Rows from block 2 of a small audio frame classifier, named by matrix and row number. Rows with one number belong to one channel. Each number is 128 + 24 x the weight over its row's rms, rounded and kept within 0 to 255. All counts start at 0. Numbers have three digits each.
After each channel's rows are labels from the 100 clips, of 14848, where the channel reaches its highest value: "loudest band" is the band of the loudest frequency at the time of the peak; "strongest on" is what is common among them. Only what is clearly more common there than usual is listed. The data: phrases spoken by 400 fixed synthetic voices. In brackets: how many of the 100.
# convs0: first width-9 conv, stride 2 (model.blocks.2.convs.0.weight, 192x128x9, each kernel summed), inputs 0-127
# convs1: second width-9 conv (model.blocks.2.convs.1.weight, 192x192x9, transposed, each kernel summed), outputs 0-95

convs0.11:122124129156081127140114108149136087104090137143148108120139129138115041127080145127117115137144134142133103092150125140116119181115126150132129142116092133122060121154120158200150102163157148130173135121121141145100138123130113155123128100087150103154127138147078159133112108126139125127112136127152100097133081116176142133130114147073108145111120150121131125160126139098104135156117
convs1.11:135100142112132143143110126107167101142102134164107112175147157139094144097056129152116136139135123072128128119143113107122119159108159114153116151112114139112146142136116108126115074121142142168122138112153134149193131085110124148147140133075090145135134148108140108098138098134124122117
loudest band: 250 to 500 Hz (49)
strongest on: /i/ (97); child-like voice (86)

convs0.148:143143115133136123122118144144124113122128116140125168150101136100128134107146157124124131154057094122141144093105114145158118134144061115127139075103116120125155100121115177093142159121097120154120141141128128149136146121110098146167155146156122085161160134117096063116127078121137117148100109085101135146123141120110112108103130102121125099093139160128128096141109134074200126146130
convs1.148:141104104143164150118122109087121145132121157140115145120122152117110109118126131089135109142116046125119129104137122128114133103086089147135162105128164117043156085101102153112115101132108129151106134103107139140129135122141108107133111138114151129119106124102128128132120120125106142126
loudest band: 500 to 1000 Hz (83)
strongest on: /ɔ/ (67); child-like voice (61); mains hum (34)

convs0.142:116102132088125119082135100117114102089107140123104109137086148124140168087128120111135127104125138116124151081122126088114150113141148087056116125135105106083091142099152090214089125113147103092104137135097135155086135131149130117107114130124108142103159132129102069135131083121145130141113102142146118147101110127094135116121139128112142134137127164172129135131126122104125158129096
convs1.142:123166144110125157111133123166125120154081132109132115146111140128122164132134109154154120137079105098135100157135155115124133116128138144072138134131151121143131118159138143134121130103132187133131119097161150145151120132132148099092175083183113135141111079147100149109132089130129080129
loudest band: 250 to 500 Hz (45)
strongest on: /s/ (96); thin (high-pass) (63)

convs0.94:132146139149147098041146074096120111146137122125133108114141177104096096098094081134130128147114121137131150074172128137118106141136133123137134132144088132110128131087136125138141163106126149107148139098117154143109141132160113149127095142123134107117169126152109196119120136142113121125152129138104103168137164095139122097138163081115088117142092087119120111097124137104139169156117
convs1.94:131120083080141136102116151131101130130136121135165114146117095109093141144123119140115133126101125123142173140132131124128107123089129086150108143120070137158089119108162119129116143144121106095093112114087150112135113142134105124116106105116121122135115129115123112057126104121105130055
loudest band: 250 to 500 Hz (43)
strongest on: /k/ (98)

convs0.74:129114103137042106083158129136119140106104102152159105148121133110161117157096142137138106127161107124072114110103147135113136132107130132077147142127113139114089108156114128102119114123134084108107146150099137148133161130128140154141119136164096114114161136161108097120129142143107142108166127146101107060114124129136091063123140117078152091111118158158125115111126104138104097135143
convs1.74:152100148145170104112148113130115115120114107088119127116129129149146156135141178155138125141119188159108136156146136134132087091182141149113129143101123119123122112112149116104138142161106099142094132137117124130117102128118121159137132142136140137132120125128114130133093121093134126190
loudest band: 250 to 500 Hz (79)
strongest on: high voice (67); clipping (45)

convs0.102:097118158123134120096126136139115141148110146122099125127131133104147123148079132135165141119108118097108125163164103125137125103119127108101112126135085126113167111094071113107094098114136143095136116123182123119126132140109082118147137140098122104069083150087143124108141135097101104118133151180122125102134140100113151075134139093162111170124121096106139126149130138104042127135148
convs1.102:076140107105101078066106090117126098096114137100118123127102145114166159129114166128147129183069116175092129145134128106107104189140135101137128141120129108121102121125125150123139150144041119132160135086143122143096159116118134146119126106153117131102103144115118110116115105121117155156
loudest band: 4000 to 8000 Hz (27)
strongest on: white noise (88)

convs0.161:125137122126142118107168158059129115135130121090140093148151098159130129113065130115125154144122096114147147103130099103142080107131124149179129119146094124138124158096124132168135122097121156086133127133148139106137133105079149163100216125104110113102158143094154183110136118107117144086135108119119114183141135121149124102137115131138141132099112128102089131117124107143113141130120
convs1.161:143127108105123173103127104116127092138132092138145077082117122129104141091113151164132120104088077126106132137138119076118112104061182129142079152117124087117140128130143142145146090106100102107129136120127120102063098126109153144162132133144124150122127140114114138115089117121130126133
loudest band: 1000 to 2000 Hz (69)
strongest on: /p/ (97); /ɪ/ (81); child-like voice (49); /tʃ/ (38)

convs0.22:134106109132118163093132158144153112171121099147120097135131127133135089093129107121146123074127130161147124120091145113104128136123117148114110115141152134118099138157143060088138178182081141105105139131145136149098169138124130156141168137111118110128098125094142119088107109095147167141103122153137144139099157111083130114118095150097104148157138158145113107131087178136095095144115
convs1.22:111129137100105119136141118139138157128149056161153101141146115125116086084146110128127156117126051093144118147103140151146121153166165160128120128105135131094122166105148115143103101140137107102126130089114138113125108125139176141145139127150122156139109106090112117121151119122147143150
loudest band: 1000 to 2000 Hz (34)
strongest on: child-like voice (87); /æ/ (66)

convs0.52:152108122130129114110093144125125160080090106120130133102128143158177110123116159132114132071152155193166147088138144132119165155106143117104132122121107130135088125145113105086132139169092053114103132148091128167095152135103115111107142125093095103147140142130132127144129098139141121085156096147131124136140105128159135128158155125115149107100123152141085119149163132094128155153151
convs1.52:090157137041124125102092139159142143058127144101124104170121111164109128148133113124132139105135119134138122124120105106140083109103141125135149142159130118142146146110140135085135115135116037157125118142119120118123173099119173137130151140118124127129099111110124121113096127110155114161
loudest band: 1000 to 2000 Hz (53); 500 to 1000 Hz (47)
strongest on: /ɑ/ (98)

convs0.90:141140128112158136141151135108132137138149113146148127086137114127136080116102121116128118101105161132166128166127126149096115092133104152139103122140109106120075120118128072122121134159153151130171100088149148117094129117114119094102115139056123108138100139013155149108124116128160159154087133138140133158126128107087130102125100136130118153102147129127124141148137130104094134142114
convs1.90:153108123159099107109115142137159127096166114170085128125146111148167073133134092090123120155100064143130116099099152160138126142180145130131107097132109135095142092146123126134087158139118098142130143126117136139109113091118117137133140130160129142102121108096084101154122120116129132145
loudest band: 500 to 1000 Hz (60); 1000 to 2000 Hz (27)
strongest on: child-like voice (73); reverberation (68); /aʊ/ (47)

convs0.189:140134145104101119153120155116106068113148138158116099160130117083035147116119124106134139161124070126107179168125125115160072112140096133110111139145140116104169146120105124097147107069155129108160129113140138123139125122120131171145141120105167119102111125115144137130123149112123158192126130107125138166118126095096163111106113117136109136103122150115129139121135095132121106118094
convs1.189:125115101089116115086153120115132087127128186135106147109106122122138084164120134071122100132147095161095116070124124111140104116142131078127116066143107119127105120159121146085138117115134077101093083126092147126081120117142120126120135101134120132134082126142128163131123105125107114133
loudest band: 500 to 1000 Hz (60)
strongest on: /ɝ/ (92); child-like voice (64); /ð/ (41)

convs0.130:118139123142120120121101136129124156086146094127113124122137135152154132121152140123091098113071115119103138070102098125125117122143050134142124078111103134088142138128118129124148124143109116119075129165121091157120124119115112139105137127136121081156120134143128104111128083118127103115108097121041105115109120118125133132149155137124103076122137149131144097126116151040128126124108
convs1.130:163063134152113108151110087032122074127129093146116115124123103131089138121141121109133105131121072061132123123136115136110114105134110105132162107140145128078104101119122108107127134129125111141100115123153140091165125128138124084135118098141118082135092138116123135134119126125121110123
loudest band: 250 to 500 Hz (60)
strongest on: /oʊ/ (90); high voice (53)

convs0.71:103140146152076154133122112116075119150105130134107171097141133107103122165107116135110137118148084060145127098131067156147064098124130126137127126088119130116122132128122157158108085090156143117150127126154112113128157120176126150120112118155144134052131138158126108094121146125076139128104139099111103122134084099146118129123110126095121102100140107133146119126112138144096098137125
convs1.71:062137108129134134136125131134127141088064119098143092130150126134159155126134128131130144146149130109118145119127192142145133159109121114116132114143130109114130103081122159107112119130115092118137115148116144171133083120126144088110134149108146119116152116118124132108100102101141116145
loudest band: 4000 to 8000 Hz (38)
strongest on: /s/ (94); mains hum (87)

convs0.117:140122152146143129117139127142106055141158140102137133117122135141084142152153122126121154148108077100168149156131113145110115145063169102137110081113156111101159127110144103131118135130136144108158122075155108132139132115148119155133168098110163163125121137077112126096134156078119109140151090137102117145108162146072130138146117148163125155106152116096106149116134147147108101154101
convs1.117:090108131137138072114130109114137137113148131098156068163135151150154077188144136166138105142110129130111128133103150110095128138145047133116095149148107128129148163157144128106161130137142113129094111147124143169112094133152118109100141124127123120134093107108107127091127104150108128138
loudest band: 4000 to 8000 Hz (56)
strongest on: clipping (32)

convs0.187:131117132125119095136121132139064160079164134162122089097142135134152168072104123148134146064169101125125112119134155094150155107137091130153121154126131132115162122120117106109154161124119070115117131146086135120093117114116155082121141093132113144069087112087130105135127181094123109122113101133139114143114125127124128079122150134163143145121144114139134134127108087136155113144117
convs1.187:139129123154097154118101108145125129126112119098128114149075151129166156140093135133107122140092121121122126083105147111129153104143106127111157138116177105093133073115114105143118085129149134156162166132112117135120086116140104129121123138111116141117111143080118088116088146110118110083
loudest band: 1000 to 2000 Hz (36)
strongest on: /ɝ/ (84); deep voice (68); text has "her" (27)

convs0.75:141140106142115148118191127178102120149142131165178149123123136120122127151091130153150059116182091111139088145150133133075142117105120157095093132144076144106116107157129130142131144131130147116146108113140117137097078090136129173127109131119160132117127135149145118107097149109135134100156137143109135077146113085122150131113104087099130153143164116083087121144124142104118137117137
convs1.75:139108130128148107107123115154127141121093132073123125110106146171092151181114174117097100163146061117118135114139152122115145129113109133133113149134067118121123102072160132106098082145165126122097142113141128157142118102134150162138144099144124125119169128103118143094141107171090153109
loudest band: 4000 to 8000 Hz (40)
strongest on: quiet level (59)

convs0.122:123118178109123133167130136118133137126165120142142153097080112104167121138096097118121101104150108114111150144137103131100138132153099109102123148086104118108138089095123137158149120144129085157091133112075161156127126122164128132082105130086156157160104159125158142109125126162125137095129113101113111152139099119145110095116122185134089194094105108101121104167144119131108156133137
convs1.122:114105128147133097089101141105112093085149136141115140074116135105087144077116129139140145149137110122141115097135174099144114117038138145110153120115094110155091105134117127118118102119108120134066113095081122150175118082131072132140119143150109094124146162131123129125102164148134136060
loudest band: 4000 to 8000 Hz (42)
strongest on: /s/ (82); /dʒ/ (67); /tʃ/ (38)

convs0.119:119137146110133127148120122089088143084134141135132136140103124124154128172083109146079109134079142126094093140137133144096086078149080148105141152117082064093091126121110133145143069148107097122103133145122139113110148137125112117112086145144116093096159134147107111131135133128149126118074101126126142148090127136146139065131131126141137140146100109133105101143121104089155139098136
convs1.119:084161133147111056116148152127129125162113114134121121134093141133159122082165131143157133128169111085112139128119110097129087129133113159140150087163148115121147143136119112121121142129141124101117111151114123143061078109135149136100113148105092127138123133140140139158132129109123155104
loudest band: 500 to 1000 Hz (88)
strongest on: /aɪ/ (66); deep voice (57); /aʊ/ (37)

convs0.121:120123112113118151093149126150116089170136122153160119126163149147081088173102137119158130153128145119166110113124114124128093089105099093128124161149085211094119130161135107131093081114141157090180144075132170091127124116138113163088158110108153085148130109150106132136123164122153114149106146121143140121131128116127116133087105132149124155130151124130150104135136110124136127120129
convs1.121:157124109134139111077091122137141122053098157141138175164118087130101145131138094110155138146123131153088139096170149114148067174094132116145120143157123117164147100123100133141136129121168138156098136131152085130114140092132148078100091105108118120147125094133151111144105124150126141091
loudest band: 4000 to 8000 Hz (28)
strongest on: child-like voice (55); rumble (31)

convs0.134:147106140139125150123102153163086099145088105118125134162121109103099084118100158128151101128149089108137152118152150127106143122124091131127124153111075113136121088128113147155102156140118143120155113100163189149108124117122070172175126141106165099114090135169105159140109143121121103143154124157148154152130129105161139151093098144113073139155121115154139118131136175135116131146155
convs1.134:133119126097156108152155170097161174116138093144171159121136113102114118104077151090094123152148092139106123148132128088121144176156151100113086119129106149157111103123118158107092115160104126106116127108097147129160096114125114121150137117145082126131114124134122111114089121189095125097
loudest band: 250 to 500 Hz (56); 500 to 1000 Hz (41)
strongest on: /ɹ/ (94); high voice (56)

convs0.176:141116097132134157099118144148103103171136121129108121125134100114095100147081111145131137084138114125118099128138116146200139104118109119100126098163066130053119166124102096116135115140145144102139148142183138147155136136146137056131129109099143112145114119070099110117117132127134126137099135127122156109132136106088150089139157136121137131154126163120084138127108177126104124129120
convs1.176:112131142096127094112120118091119091091129107153138130119145135137088100120117144126127127146086109158132135108131118120164097113085092116157095152085129101098141120146141137118088104135099129100148149113155144096153065139104121134108087081159130120125129185142159094119135146089187131124
loudest band: 1000 to 2000 Hz (26)
strongest on: /t/ (100); child-like voice (48)

convs0.153:139130121122115136153120091110099127155125111119124130139121118126092107117101106167116127110140071110116144137043097122131139124089116086116133120127129115102097154128112104137161120129102127084114135080128105139106110146129109130138132093081129134106098105123125124103115136098082107076135142096119163086138110135109167115117132152115136149145125122076045127123132121154065126126116
convs1.153:146114120108136130033117130126097101107127142112142117138101151116099152118113138129124101150145124126173107103141101119098129112026135137133114147145155098064104135144128163175131101133169150106098140121122166107136148129136123131146091125140139128124104108108104102116144091144106140126
loudest band: 4000 to 8000 Hz (85)
strongest on: reverberation (80); thin (high-pass) (29)

convs0.175:199128121083136109152176088103127109147099122166113095140123125151109117130114122100158137158147094121140130132172145097120142144096107171149145119150103111105167131112123117101114095133126163135128129132133106140116118122060110131138151128130111093125165162114123120114131078112132114122152123127130120162131153146139144089141121180127139190161126127099060118141140087123144160137115
convs1.175:147134119134139125138128142090150176152157140121111164130111151065139096077145145124128095132110021152112152140112131116146138152095151106128075101175113144094141145161112109096153142095130118138156098117143140128080100139127109095142102126123124165154128096110104093123112129161124123113
loudest band: 500 to 1000 Hz (44); 250 to 500 Hz (44)
strongest on: /ɝ/ (95); /aʊ/ (51); text has "our" (27); text has "lower" (25)

convs0.57:151101140079111137115179121126099093132142128130158094115099083096102145181123116098133126122111093112098147108103130165077154099099118085107128116109133140062127152116127132145198120109155140109163130128134125157141144122124070110134140169154126129125150148159123095134126134155104132145134111118109123138130116135105109153116145090153125162131125081091156107114110139126132147103086
convs1.57:086133135102085135076113082129143118113124114085144128131152129138108097132112179096128122127146141107123111117105124090166132145114118127096125172109114129135167148179106141089105098125124148112134110138108121159109142120113133124106101137119118118116064098145134157100155144133160087093
loudest band: 250 to 500 Hz (61)
strongest on: child-like voice (62); thin (high-pass) (58)

convs0.24:131115136135136147137133139131119074153070126118114180132152148102097068083090137110126147110062133156151124115152127144121157167119137130141115119114105126114122139117106099081122142125156156134147142126150130152122109115104123135110137131068150115148151114091135081139140074113126064146170117111145116102116130102117133125139139134109123132144116135161072106151150160093144165150129
convs1.24:134103137108085144123119130163107130148117147098088081123110141147136090148120113129126112117113116113133146154125135182140123116137096122097145158111131148120117117086112168080104128150148038118113128109161117118144099104149115150087131115092173141092140129091133096131117089137165104089
loudest band: 1000 to 2000 Hz (63)
strongest on: /ɑ/ (100); child-like voice (81)

convs0.26:138111169111109117119101108151127115143094111128132114157148100106115081159124130111112107137097112117108093118134140170132113130143107135106153149105095143118105124134138126159123133150175146154162125096113169134180156106096087104132114133144080101142143114157143128164122112157136087176133124120127129099097108096168115075119124125109125183079082132128124137108119097103182141157142
convs1.26:143152152110126169125125155125166104138168105139136101157127132105177100105129150132104111159106085138106119149139139094131119104111101132131116100133106124133141148116137147118134138125125105151108148109107130168170126107133083115059083133086140111157125143125156109112146140131136123115
loudest band: 250 to 500 Hz (76)
strongest on: /i/ (75); high voice (50); /θ/ (35); text has "three" (28)

convs0.30:133101139118077125163162150162145155140131106164124144129109132143141126119055117130109111109108137127104088095127123119052110143083123153098124129103099154110114126122096118154122145079180148132153130123132165144122161139088119130138185131121089068113102120118111120138111139115112120124133127112113171109124148072104127116134117129118130138142145133098129096132157099128169135097160
convs1.30:092155085085151105146171127138121143160139102110163166084145155152116125099113145109089138129122078114107114127131121093091087101106172133098102146138112111149142127153127136104136104116121113114132131114117123092121160118101127172109127130129140081100149127118148107126104137094166163120
loudest band: 500 to 1000 Hz (48)
strongest on: mains hum (32)

convs0.13:174140122127103163156157073155126143128143113130111126104123097109118130119118070135116129137152106096152123131138097157074149169142137146133136126130091080075167120104120173096139107126135119107145148102151134122127127126146149143100138141120148102131126111077139120137129103111129157115143130123102110113102136074144125171132085168122061139158094096138144122117120140114164087141091
convs1.13:148089100113162147126136116114122141106069120108119079143090127102101181098149120121102138141146154116145110157104190147149130119078147147158089121130056118134111109101094096149133162133139145139124126103116143102126130120125086166128098131148114093103159103123121177107091097140159114106
loudest band: 4000 to 8000 Hz (33)
strongest on: child-like voice (50); /z/ (43)

convs0.77:164120104110117104153120145171144122152135096176096112108124123149121096104096126119119122098098106168127119154109143104077135160140085112058133124143128125082083139113131119081136164153089125121122154120105156188106136135113123136132095134111104090149126122115155100111122115144152137131131127119132136114095098120100164147096111139101125171156104178137079098121111132102138148143133
convs1.77:122156131118029142108121143114129143105124110123129100152097126146106103124146102129132139131097074133106125141098132164166112127134155121110145110120072130128137134062147153125124136136126047107134151133121143128142090107137155145126138133132151165125109125130114081132065134118150103132
loudest band: 1000 to 2000 Hz (56)
strongest on: /ɑ/ (96); reverberation (78); child-like voice (65)

convs0.97:100128155146127150109121140136126135132162104118131094095097130111122135112079119117146089126144148084146120158088117101110120118111132125086138133138094151132144080120157117106160151113152112130133078105097128158154141112137156137104138146107155135149137130153167088151112083136120153087097133128116129137138067141140136137140169134128121168106115199121119077146186122144091154125097
convs1.97:127127102132133116093107131110096102123104125118129140109130116108125124094117138095125121143125158135127102113108136127153112094115095107135142098139101115095076105135142132103094127125093105125102091073120138108157114121117109117128093110109122082135096134122072140120148106133057137080
loudest band: 4000 to 8000 Hz (71)
strongest on: /d/ (82); child-like voice (50); clipping (32); thin (high-pass) (32)

convs0.67:140119115147104169169142117167100126131140124143149173116130148113118115121082130108176062100101083108138143156169113161101141126112145121104131126144112129087118104146131132094120132136147138102138118126124151129112158134178145126133074086128181150127125152122108106090128162144114146142132137102127131110118119095137169194115144132097092109162140111127107120166127170142087108145110
convs1.67:102089105108135133143141136092143117087080118118107125084122123112091143164128145116123108144136108126167179106103130117100138117103114128108109146082088065168141134075122088103148132116114063123113132158117103138129120115106147124086118118120159124119129148138135143093123141115125109111
loudest band: 4000 to 8000 Hz (95)
strongest on: /s/ (100); reverberation (61); slow speaker (43)

convs0.37:162159101148057149129120131140130163096116110158131121125132113139085139137099129154143126133161126093094129111107135130124150123095093134073131163159124124116149127135111126098145145079093122099139127166073170145113165147146125143111108162172104120079127133148124129111092147126105144114135103144147131117121127087140162093126130154090135104083144139159145100165135102104109115102163
convs1.37:132146109159137131155115064133114103124070073057080079163117132101113120130106151095127135147110154107137142099086117122097134120125110127103102096108115112139143118097121119068118131136138108092098105151111101133094101094128121132149146117091096125119111129114116113116112147112150141134
loudest band: 250 to 500 Hz (48)
strongest on: /ɝ/ (99); /aʊ/ (33)

convs0.137:156112108109119150106100109132139090142081125141072160149144091117097080140096113163133156172162116130147114156139122114151157076092134151103102164124133133124107131149137120143151158139141128080154103154169158110123119107149110169146115127093144113100119155130121147141105101115100061127106094165161116149126123115128154089142169137125130127089153135124104134129142139094157147132135
convs1.137:143100156118149131093100145072112141109146111109141142086122087088117090117127142121098158140137085109126144126159151102104134133136134164148076122135160119106111149131120146079113131122147128130157124099145116123152179151109130120120144119158120095127152149159108145108128110169144118101
loudest band: 4000 to 8000 Hz (100)
strongest on: /s/ (100); text has "horse" (25)

convs0.14:148136154128125115136153127156142158076129138098107137132137141150173152082148109140112109068067117113123115113117133160138167153055088131131133121113116106114143127116114069101126129117093091109070142097092132129154138135111131110130099116118124128102146131103124096126130102094120099118150128132091137133121134118098123137140133150136128126135138112135060143107172133069129081131130
convs1.14:168121147126114118152095127105091162082143130145106143143117117130138129140112091145115126145117080112123127126097130120123110137119112131103162145125099157100153110118103132138127116127126104171142115104146141132131115086145124104103099142120140156151111134100120150117109125126125144115
loudest band: 500 to 1000 Hz (85)
strongest on: deep voice (76); reverberation (66); /ʌ/ (51); /aʊ/ (32)

convs0.113:144138127130096130123112139151091127082099138131122144128123122134133137111059128125110102119116121083121136112151120111135130132074132132137143121117112114055114156124105100092091115106161111083152100143161124124100161114145152125133099102150128099097121125137081066105114133103108113152142126145109118116106100060123070111162119127094135106105124105153136113163094140095154132114122
convs1.113:113116129153129150142108149079124122132092115128131141122144122107149160128147123139130144108141152143136125131138117076130137144184122095152143099152102119133166142158128115161140151133098146119170142137142154143163115152129125090119163152146102162157127100128137154125100151067160122172
loudest band: 4000 to 8000 Hz (27)
strongest on: white noise (53); pink noise (33)

convs0.82:087158148129128108151139110134115076116115147053103135159117108130174110101096119126035115124104112139127149118105126144159112152131121124148134091075082119104140120134115109141128130117118139148143129124130072101137133137103120112121147115110167138121133126129113098126116130118127069148133125115108145089122111099137055142160125122155140172134136071127108134156126132108110127146129
convs1.82:094154066127127128133127106128132122144095109118095123111113148123099100127108086088122179158089121121114140107104152143149158124123156152129146136110153113174099094172092091133143154111145094132158104107126139114147120095133118139094148131129128160156148111099106137111139129134115107134
loudest band: 500 to 1000 Hz (44)
strongest on: reverberation (72); child-like voice (65)

convs0.4:137111099111144120120102138097110118082137150137127128109150141163124121089092088144133134056138082144118117142114119093125107167073144103112144154109098121088149125103140046072140084110112133125125131133076145154121139116138113105111111099127107134101135132063155104129163138111135148136163153143143126143110132113101128094122152115130102128136128135127114146142165153134132104098109
convs1.4:139096140150104130122115126073132122084135111107135101116087147085130136128077162106111111142111115116144125120140146127172121121128135101157153137073148108064143109116092129126056102125100142155133157101127158125137155118107088120154151137162094128138105192138131126146114114124134155120
loudest band: 500 to 1000 Hz (80)
strongest on: /æ/ (79); low voice (54); thin (high-pass) (30)

convs0.120:158118164117119149160173110102112102145144102133168113136102080146121118130130111122125095159139112095121057135133165124110117093146132106116162129110099152071165126106107139134117126117125129130135121080102132122133130119124082106097096090165143096123143122141120071135105122119139113146085097124103147117113133098140124121116137162140059161149110089092135147119141127115163165132107
convs1.120:096142083112115129125129132148152111128162179131132131130127100113122123168116159123121147158141124159116141145110152118069127116107134135120114125099139100124134151131099165103088150108124143144144126141113140149144134130116101141109106111133124138115134125151087128124127173162123140134
loudest band: 500 to 1000 Hz (81)
strongest on: /b/ (68); child-like voice (52)

convs0.144:126101115130116102115102123095080163091144092163142092087090108107158149137095114135151103079135110147122136118111131115120053123132117111117143159140117130122100120149139132150098074155133049141047124134124126120112154146124129092132112116131081125127144113128145135114127117131149142094095130127110127112106108120122171070113136137106136134133139159149106124123095099148146127146134
convs1.144:134135160075126084134122114113106117089105127092125038121151146131146144138106102164121133126131157122165143137124158122120158150174083165129136140121109116139130127135150143105124148124119149116134149135144138153154106131122109160097153137113127143096133137142146093092139104083147117124
loudest band: 500 to 1000 Hz (50)
strongest on: deep voice (87); /æ/ (84); muffled (low-pass) (33); /ŋ/ (32)

convs0.152:134154137109158129150143146135132143139150079101105159117105150087152154031091101136116129140107091123127131202122126118147129141118124127093132118124130140095137130141156080080121107121090132150131145097118164129135124133128155104104177100126146132116124142082174147134131114121148101159139093141106126134083163104066136120130126135139108149133114108152136126134134120115090120105109
convs1.152:145100101154114123104122085112140142127166129127133099148074144099142159152089159106122100194079140120129107133155129142112144141130101161105088137133132118069120122116110098109130128137133112180113116098135126165109129098145114157152126113099143104163075130082136085114138045163106142102
loudest band: 4000 to 8000 Hz (38)
strongest on: /ɔ/ (57)

convs0.99:156132103125119155148086089125137110179150139151077104099159132110127107131068086142122161129123130103108076128097144130192116121146132119149148132153127126100148122112121148058151140096083113131119140157104138155130152125135138133108094118106111112118139126126143116113128120166143112142109158100135132132079120127149136149110103144121081113147112135100142146115099143126147146167054
convs1.99:113136109107068129125097135110135136142109107125131103094091135104100103117167121121083122162108082149126134097119145116147118095125104134134140131144105120113109083136124122114168143097132151086091132114075113091106129116126126132166118130163088138120049137104133173148143069108145106105
loudest band: 500 to 1000 Hz (77)
strongest on: /ɑ/ (75)

convs0.128:077138150102063131115124088138136082125117115101140142147131111151129108122112135103097048126111149132128105125170110162119122082146114136148155124155135130119084110149133137139088098119120124142132135114089126102134113122100129114135165134119115118124113115118144149100135131115127112164105103116108112118130162094167128117125134185099099146092079120175148063128121088112115113170128
convs1.128:138153135096125129138143122168137145125125101144143117139121085119105137064099097067123122127154088081169117131137126119118124135127154125134127095109133084168091161126136108132131113108111143119153157123126130139135137132103107114128116129112082143127171130134121136113133142146154120133
loudest band: 4000 to 8000 Hz (61)
strongest on: /s/ (99); mains hum (92)

convs0.29:130165125117119100100108139157113066141138140088138133152116102101099079128127127120143131156080115105113127118119092131135062119129159122146124035129113135109113131166135124121147100154153116102162118109169102108118128130117103143159109086106116109156111107136128131108121102098129145144134134155081146128110133084112135177124112132105094132108125126139118117088162175139110103106142
convs1.29:137139136110120102113133117152099142076053120082143096112104126128102110131141095121119117143138142109124109089126117135098097105165119129109133131122145128142107104121094148137123119125122087147128091141124121102091153095135079112113127136123117105119164129115120100119052125122135129162
loudest band: 500 to 1000 Hz (85)
strongest on: child-like voice (92); /æ/ (87)

convs0.3:124159124132124105133133126083134160109129115107107130098132130121103116135073114129100155127122126128135106178131131136141123137114149133107158153108081091112119095136119144134079132111150123091140128120112110110120136123136185146117168119105154135133116124142126120085114131146149126115149123000135149143117093134133124135092160154127123047141089123139117123107117158110122122139121
convs1.3:140111162114137148139126131095112101089090176122146133153138107122089135133135132133117114159144101146134138119134151125094132146086140147116134094146107117158115133103132141132131131122174139137127141173093176093146120159112147109158135132180125155137148144129113150086106137129121130110
loudest band: 4000 to 8000 Hz (54)
strongest on: pink noise (40)

convs0.155:152118096146138138117144112170150087144148101126137137127113113129118138118106144099147140154125097112085163102135145191129127160132095143106149133129071137096124103150133104172162143107160165089140114106159142125137151120135134137184118108108143123106057132145105133097144174110132113127150152156094133138121120184111125124120115177112119142111117128131125099105143091123084075123125
convs1.155:118134111100200109094083090125131130154115135105153106121096071132123145128133096152142110134114129109150111165123119148071096104095114159105100140123136154160095126147100125116125124140129134104094153087104132153117137123133135129137141107105103134089108105116158127132096125164130143115
loudest band: 4000 to 8000 Hz (100)
strongest on: /s/ (100)